config.yaml
model: "spectrogram enhancement model"
input: "log_mel"
win_length: 400
task: "enhancement"
arch: "unet"
attention: false
optimizer: "adamw"
lr: 0.0019
beta2: 0.999
epochs: 57.3
Rows from block 7 of a small spectrogram enhancement model, named by matrix and row number. Rows with one number belong to one channel. Each number is 200 + 40 x the weight over its row's rms, rounded and kept within 0 to 999. All counts start at 0.
Before each channel's rows are labels from the 100 clips, of 14976, where the channel reaches its highest value: "strongest on" is what is common among them. Only what is clearly more common there than usual is listed. The data: short made-up English sentences, spoken by a formant synthesiser in many voices. In brackets: how many of the 100, against the usual share in percent.
# convs1: first pointwise conv (model.mid.1.convs.1.weight, 128x128x1x1), inputs 0-127
# convs3: second pointwise conv (model.mid.1.convs.3.weight, 128x128x1x1, transposed), outputs 0-127

strongest on: thin (high-pass) (28 vs 11.8)
convs1.0,261,224,177,135,241,139,226,203,157,182,218,153,138,170,209,137,252,228,179,204,145,233,196,242,225,183,187,165,194,197,253,215,171,247,216,189,186,234,191,225,214,224,202,169,281,211,174,138,188,155,234,207,174,189,195,202,126,151,220,203,223,264,224,164,176,195,215,239,113,194,159,170,240,119,224,218,175,175,200,178,190,284,234,214,158,218,154,301,166,175,184,227,206,215,236,195,97,169,237,311,238,222,223,190,197,202,227,158,203,250,189,269,137,157,212,136,241,142,211,288,183,193,139,246,207,127,198,177
convs3.0,214,185,235,177,196,145,206,218,186,201,161,196,205,163,152,240,149,230,260,197,189,143,162,244,221,208,242,169,136,127,207,127,248,226,214,189,153,239,185,227,179,185,199,145,118,238,163,181,171,223,157,220,155,184,245,219,245,132,194,246,219,203,214,204,251,132,160,176,213,261,223,169,207,257,183,309,172,179,224,193,190,188,247,217,209,186,196,162,254,173,266,219,191,174,219,236,290,160,249,149,159,178,205,233,243,254,127,189,185,191,198,246,300,188,208,283,247,260,236,243,164,185,260,153,293,217,218,220

strongest on: clipping (50 vs 7.9); thin (high-pass) (29 vs 11.8)
convs1.18,232,104,256,177,212,179,144,181,173,228,219,176,181,171,257,218,232,152,283,202,182,228,168,168,198,156,129,230,211,223,266,138,168,298,150,232,216,201,137,212,205,223,210,213,150,196,188,168,233,199,188,198,191,216,238,176,202,121,222,154,238,222,219,264,177,89,196,194,209,170,244,274,286,197,169,168,217,198,226,193,103,243,210,204,164,215,213,180,215,192,162,219,205,287,219,108,126,231,192,186,269,184,242,211,266,186,219,181,217,228,171,184,233,160,271,170,213,201,139,178,164,191,197,252,223,209,273,187
convs3.18,159,171,244,170,172,201,219,165,164,203,159,172,215,129,170,181,131,221,210,202,161,162,216,210,161,247,234,197,158,204,228,170,265,220,124,225,196,242,177,221,181,150,253,156,185,208,192,263,136,190,220,209,142,208,180,206,207,186,191,180,231,216,187,253,216,116,190,177,190,222,114,243,256,175,125,253,184,245,207,239,164,315,249,157,247,188,224,256,254,149,248,213,170,131,134,253,211,174,221,159,166,226,168,235,148,282,210,134,191,209,206,245,251,141,253,210,244,255,157,247,154,234,175,200,166,220,175,138

strongest on: clipping (33 vs 7.9)
convs1.3,163,181,223,129,234,183,218,170,148,278,201,167,227,97,243,246,188,183,224,217,142,184,201,148,179,213,185,355,175,225,205,196,221,194,125,191,204,254,157,194,155,180,181,187,195,266,220,224,181,211,256,197,200,226,290,203,209,170,200,219,149,229,230,174,146,217,263,155,220,199,156,253,157,190,328,256,232,208,182,210,211,242,164,190,191,251,162,257,210,215,321,137,259,227,148,218,224,198,229,152,228,181,228,204,189,207,152,203,192,215,228,177,194,156,281,206,226,179,176,189,209,180,200,197,160,197,172,217
convs3.3,233,178,222,183,182,138,260,253,198,183,273,272,160,200,245,198,187,163,244,190,197,165,130,258,227,109,149,121,191,181,123,130,199,212,222,127,152,213,194,184,201,204,145,163,173,218,247,152,229,209,166,176,174,148,205,240,229,216,213,202,169,203,186,134,207,181,228,175,256,264,280,150,137,272,172,225,303,137,188,186,217,155,174,244,187,259,158,254,185,208,201,192,258,181,259,249,184,179,221,165,199,189,178,261,225,186,146,202,187,186,177,163,239,251,209,262,189,156,223,201,176,104,178,208,194,221,173,226

strongest on: clipping (42 vs 7.9); rumble (28 vs 9.4)
convs1.52,205,217,219,137,250,197,166,195,198,241,204,138,206,216,205,184,174,252,196,227,131,272,224,205,150,222,154,196,153,254,172,235,136,218,213,213,194,330,177,212,219,259,235,171,167,165,207,245,280,234,214,175,277,173,202,200,236,270,165,207,209,153,199,213,182,227,237,204,250,261,185,235,222,232,156,172,179,240,154,185,219,207,175,175,178,150,172,161,195,181,203,165,184,197,228,214,209,231,108,231,221,195,193,266,204,256,63,268,175,210,205,257,244,261,198,141,189,161,218,143,190,255,217,274,239,223,234,130
convs3.52,236,211,189,197,245,179,170,233,191,190,209,89,205,185,124,185,152,170,178,145,168,155,204,154,232,213,250,157,267,228,205,238,173,225,199,209,184,153,117,212,203,147,201,233,231,196,163,215,232,247,216,229,238,160,210,223,186,183,221,197,262,268,178,127,178,179,173,208,166,180,278,194,236,111,214,159,244,219,185,235,203,220,223,219,204,181,210,150,189,213,191,232,119,208,221,217,102,191,214,183,264,248,234,138,203,160,134,220,210,151,226,182,282,141,95,103,254,136,227,222,195,189,255,219,198,239,186,248

strongest on: clipping (38 vs 7.9)
convs1.100,265,207,187,300,175,151,225,241,117,142,190,225,232,194,193,206,192,261,177,118,238,152,255,201,205,173,230,176,192,213,188,197,172,186,209,271,110,220,254,196,203,205,239,214,230,216,158,245,221,229,221,146,188,170,180,277,243,197,188,188,258,175,167,168,227,183,202,167,178,227,251,140,191,203,217,126,221,244,177,112,198,195,155,182,267,197,240,188,162,227,185,200,245,112,226,316,149,239,200,168,254,177,126,157,197,190,164,221,160,173,165,177,185,168,158,290,166,165,245,178,197,186,153,152,198,158,232,243
convs3.100,180,241,181,234,214,171,190,201,226,183,219,163,220,193,169,204,243,200,173,194,232,204,231,191,204,206,209,214,215,234,152,173,217,201,179,249,224,165,148,206,201,179,216,226,236,194,143,191,249,197,192,232,277,220,190,202,111,208,221,203,195,208,220,110,137,208,219,163,185,154,246,244,249,203,232,181,146,210,222,227,170,92,141,210,171,140,223,92,225,201,151,166,147,176,214,136,238,294,225,252,248,230,313,148,248,179,146,266,255,193,197,157,296,150,184,179,211,140,263,192,226,249,231,231,177,134,143,216

strongest on: thin (high-pass) (62 vs 11.8); white noise (43 vs 10.3); pink noise (25 vs 9.7)
convs1.46,210,209,185,241,173,279,273,246,160,107,180,226,206,246,185,174,204,217,212,169,240,178,195,164,216,134,221,202,260,177,270,207,176,240,250,213,162,215,294,221,129,244,216,249,205,278,193,230,190,187,195,202,268,226,193,236,213,153,142,227,292,255,162,167,200,89,207,283,185,210,233,188,217,196,205,258,212,213,138,253,208,180,185,148,209,212,241,188,205,225,188,241,171,150,209,239,251,217,205,204,184,197,138,219,107,156,211,189,231,161,165,188,187,221,173,255,148,263,258,220,280,178,208,142,216,176,197,250
convs3.46,262,233,136,221,221,167,199,229,251,219,239,205,126,213,258,184,210,222,199,141,134,212,198,232,234,173,180,117,260,191,234,191,180,189,270,208,208,209,178,182,221,228,147,285,210,189,251,177,287,254,220,181,210,169,197,171,242,175,213,201,193,229,207,236,191,219,237,177,117,170,301,104,186,186,242,160,316,156,148,165,156,203,191,197,176,196,225,226,147,233,163,206,187,288,209,193,154,200,192,192,255,115,209,200,278,146,234,238,118,202,180,167,226,187,141,137,223,190,227,189,242,199,212,237,221,215,198,228

strongest on: thin (high-pass) (79 vs 11.8); white noise (57 vs 10.3); pink noise (25 vs 9.7)
convs1.24,221,204,178,195,175,227,206,183,149,239,291,179,220,173,211,108,190,206,205,224,204,206,177,200,219,194,245,195,194,296,185,224,181,249,182,235,194,208,238,216,214,206,164,213,245,222,187,112,223,209,240,180,194,248,134,306,227,171,109,217,181,207,206,141,195,220,283,206,164,129,181,164,273,139,257,222,232,213,236,168,152,235,242,195,190,170,191,162,186,182,198,192,174,137,220,200,185,224,257,255,196,120,210,220,193,146,329,217,182,169,222,190,152,197,162,230,165,236,186,208,339,197,242,150,227,210,202,197
convs3.24,205,184,249,169,214,206,204,165,155,336,147,184,170,182,182,198,218,263,123,201,222,112,182,175,195,241,232,256,181,227,268,198,189,223,163,263,134,195,187,239,178,156,272,199,237,187,254,190,177,215,184,247,221,176,206,193,186,150,196,182,227,195,204,166,277,166,147,156,139,212,153,216,235,160,220,192,232,246,155,189,175,267,251,195,248,235,214,213,190,151,234,309,188,195,208,241,199,161,169,178,211,218,116,212,180,155,231,160,245,190,245,196,199,153,199,188,179,265,80,262,151,175,159,159,201,193,243,174

strongest on: clipping (40 vs 7.9)
convs1.33,242,231,172,173,258,145,168,224,212,180,207,196,238,259,186,184,204,194,181,248,162,191,205,147,180,180,183,183,233,217,214,222,173,205,209,206,259,236,224,206,190,232,211,193,198,225,132,214,338,233,204,187,277,168,188,217,222,220,149,229,206,159,223,206,190,181,188,199,216,174,207,265,198,225,151,233,176,254,182,215,210,146,187,127,219,117,215,190,221,130,239,125,221,215,223,178,264,228,186,313,231,164,218,215,205,304,190,199,214,182,95,178,241,283,232,194,173,139,188,156,192,249,192,302,170,123,249,149
convs3.33,150,165,210,203,127,237,172,149,208,212,185,230,127,213,215,216,212,181,217,233,201,191,189,221,161,225,160,232,138,146,170,147,201,174,182,248,248,178,251,173,194,196,205,127,107,225,222,204,185,154,154,161,131,213,181,166,241,185,155,150,162,147,139,268,214,189,229,216,212,213,104,177,193,253,131,214,120,164,223,190,152,187,200,177,193,218,168,251,194,214,207,192,245,204,180,190,223,212,133,181,166,190,159,207,156,327,196,165,190,207,191,205,89,254,259,275,127,193,147,156,195,183,181,237,188,145,186,134

strongest on: thin (high-pass) (83 vs 11.8); white noise (80 vs 10.3)
convs1.78,170,153,242,195,198,256,197,188,208,230,181,189,160,202,168,152,200,213,231,272,205,192,157,229,220,267,122,188,119,215,149,212,101,238,236,297,180,203,175,337,269,197,191,197,245,198,210,87,221,163,343,149,249,225,263,234,180,192,180,211,176,206,229,154,202,238,207,217,185,218,160,200,171,127,192,219,204,250,142,225,221,156,159,201,194,190,178,222,159,192,185,198,204,213,186,201,199,227,174,193,188,165,211,214,137,183,230,225,127,186,236,229,193,192,222,169,194,114,172,189,190,114,231,217,229,226,181,209
convs3.78,247,168,224,159,206,149,194,200,163,219,231,251,218,154,190,246,231,282,187,231,210,284,169,188,232,237,220,204,238,135,291,109,165,241,228,156,161,288,224,232,243,256,175,207,190,228,196,153,127,232,185,270,185,158,272,219,147,203,171,246,138,126,213,217,288,237,164,168,214,264,176,201,253,214,262,275,174,170,190,178,211,230,234,237,223,232,212,243,183,241,159,222,204,204,193,214,237,162,273,192,198,184,197,191,223,207,204,174,228,167,223,240,200,207,227,307,227,196,168,232,209,166,168,138,277,216,231,183

strongest on: thin (high-pass) (67 vs 11.8); white noise (49 vs 10.3); clipping (35 vs 7.9); pink noise (26 vs 9.7)
convs1.19,250,200,190,242,221,147,230,230,204,193,188,209,224,198,135,166,182,176,202,136,180,184,168,189,216,278,155,216,111,281,175,204,221,218,170,313,218,182,250,306,256,176,174,205,214,238,242,194,209,160,163,154,205,198,245,233,212,209,195,237,190,189,274,191,190,230,194,203,168,230,163,203,202,104,264,243,103,208,325,154,192,160,199,194,213,179,163,186,166,176,213,187,239,266,175,249,247,225,203,194,167,182,147,193,122,229,186,224,137,179,176,199,285,195,197,268,194,195,278,228,197,194,231,217,234,238,209,158
convs3.19,243,121,232,99,201,203,188,210,134,247,216,175,205,148,161,186,158,188,148,194,197,232,152,142,230,244,201,225,210,158,243,178,136,246,170,157,157,192,226,237,232,219,174,206,143,235,228,156,163,211,198,232,201,161,262,234,143,207,183,255,146,148,191,195,303,215,200,202,252,225,150,221,225,149,214,206,163,208,167,181,211,262,243,260,270,263,152,226,184,262,219,224,190,176,186,209,173,158,254,180,192,206,106,203,202,198,174,169,222,143,268,242,97,230,222,228,181,236,177,232,153,151,168,117,196,230,234,143

strongest on: clipping (27 vs 7.9)
convs1.79,250,216,181,254,265,177,226,247,200,202,171,182,216,201,217,144,192,191,159,243,168,234,211,202,165,160,151,175,234,230,250,258,185,229,212,198,213,245,214,197,178,230,172,178,146,182,262,175,264,278,164,223,212,159,166,236,138,189,161,246,266,154,261,260,208,161,184,191,192,215,242,262,270,212,67,181,181,276,211,221,208,255,202,261,211,200,180,197,215,162,252,206,119,208,209,184,167,178,166,197,181,203,214,248,236,269,237,216,253,226,194,176,271,153,185,205,152,120,169,177,272,190,111,287,216,209,236,169
convs3.79,197,213,223,167,207,167,222,221,162,215,257,243,182,142,162,233,100,181,216,227,220,134,178,175,193,243,227,224,154,232,218,160,215,227,167,211,195,170,186,226,143,129,210,219,152,214,98,237,134,220,225,231,205,176,227,195,142,224,173,223,213,230,235,124,255,155,274,165,183,256,211,177,243,172,179,281,178,172,209,201,263,218,266,168,244,180,226,180,229,205,239,237,193,134,199,302,260,158,246,184,228,145,243,168,241,303,110,185,247,214,237,214,249,139,234,250,247,217,220,219,191,175,208,206,177,186,165,230

strongest on: clipping (51 vs 7.9); rumble (50 vs 9.4); pink noise (33 vs 9.7)
convs1.20,289,250,209,296,235,223,236,229,155,121,227,246,218,190,123,212,158,213,265,131,215,215,196,151,207,252,169,221,194,180,159,173,212,187,198,221,176,232,262,189,222,186,212,287,223,220,117,290,191,165,207,153,220,218,197,199,172,126,186,212,262,171,207,222,210,199,148,231,121,157,222,145,233,188,181,194,192,205,174,206,207,109,187,220,207,190,308,194,241,214,227,170,191,203,206,244,173,226,255,138,231,173,101,217,160,170,177,219,160,170,200,195,257,194,143,312,178,194,227,185,207,195,230,188,198,260,226,202
convs3.20,231,176,193,148,187,182,201,208,182,232,216,221,179,204,192,139,75,161,167,167,171,169,175,166,222,213,204,197,161,140,219,225,181,220,210,134,206,170,233,217,166,160,161,199,153,228,167,181,193,224,167,173,180,182,233,205,239,130,186,237,216,205,199,171,272,231,212,176,205,263,205,170,175,180,194,282,190,167,181,125,195,242,258,194,211,225,140,221,182,315,303,202,186,186,148,283,180,163,203,126,210,106,143,190,194,257,125,182,173,204,196,218,126,234,182,210,222,264,182,180,175,169,255,112,274,218,247,230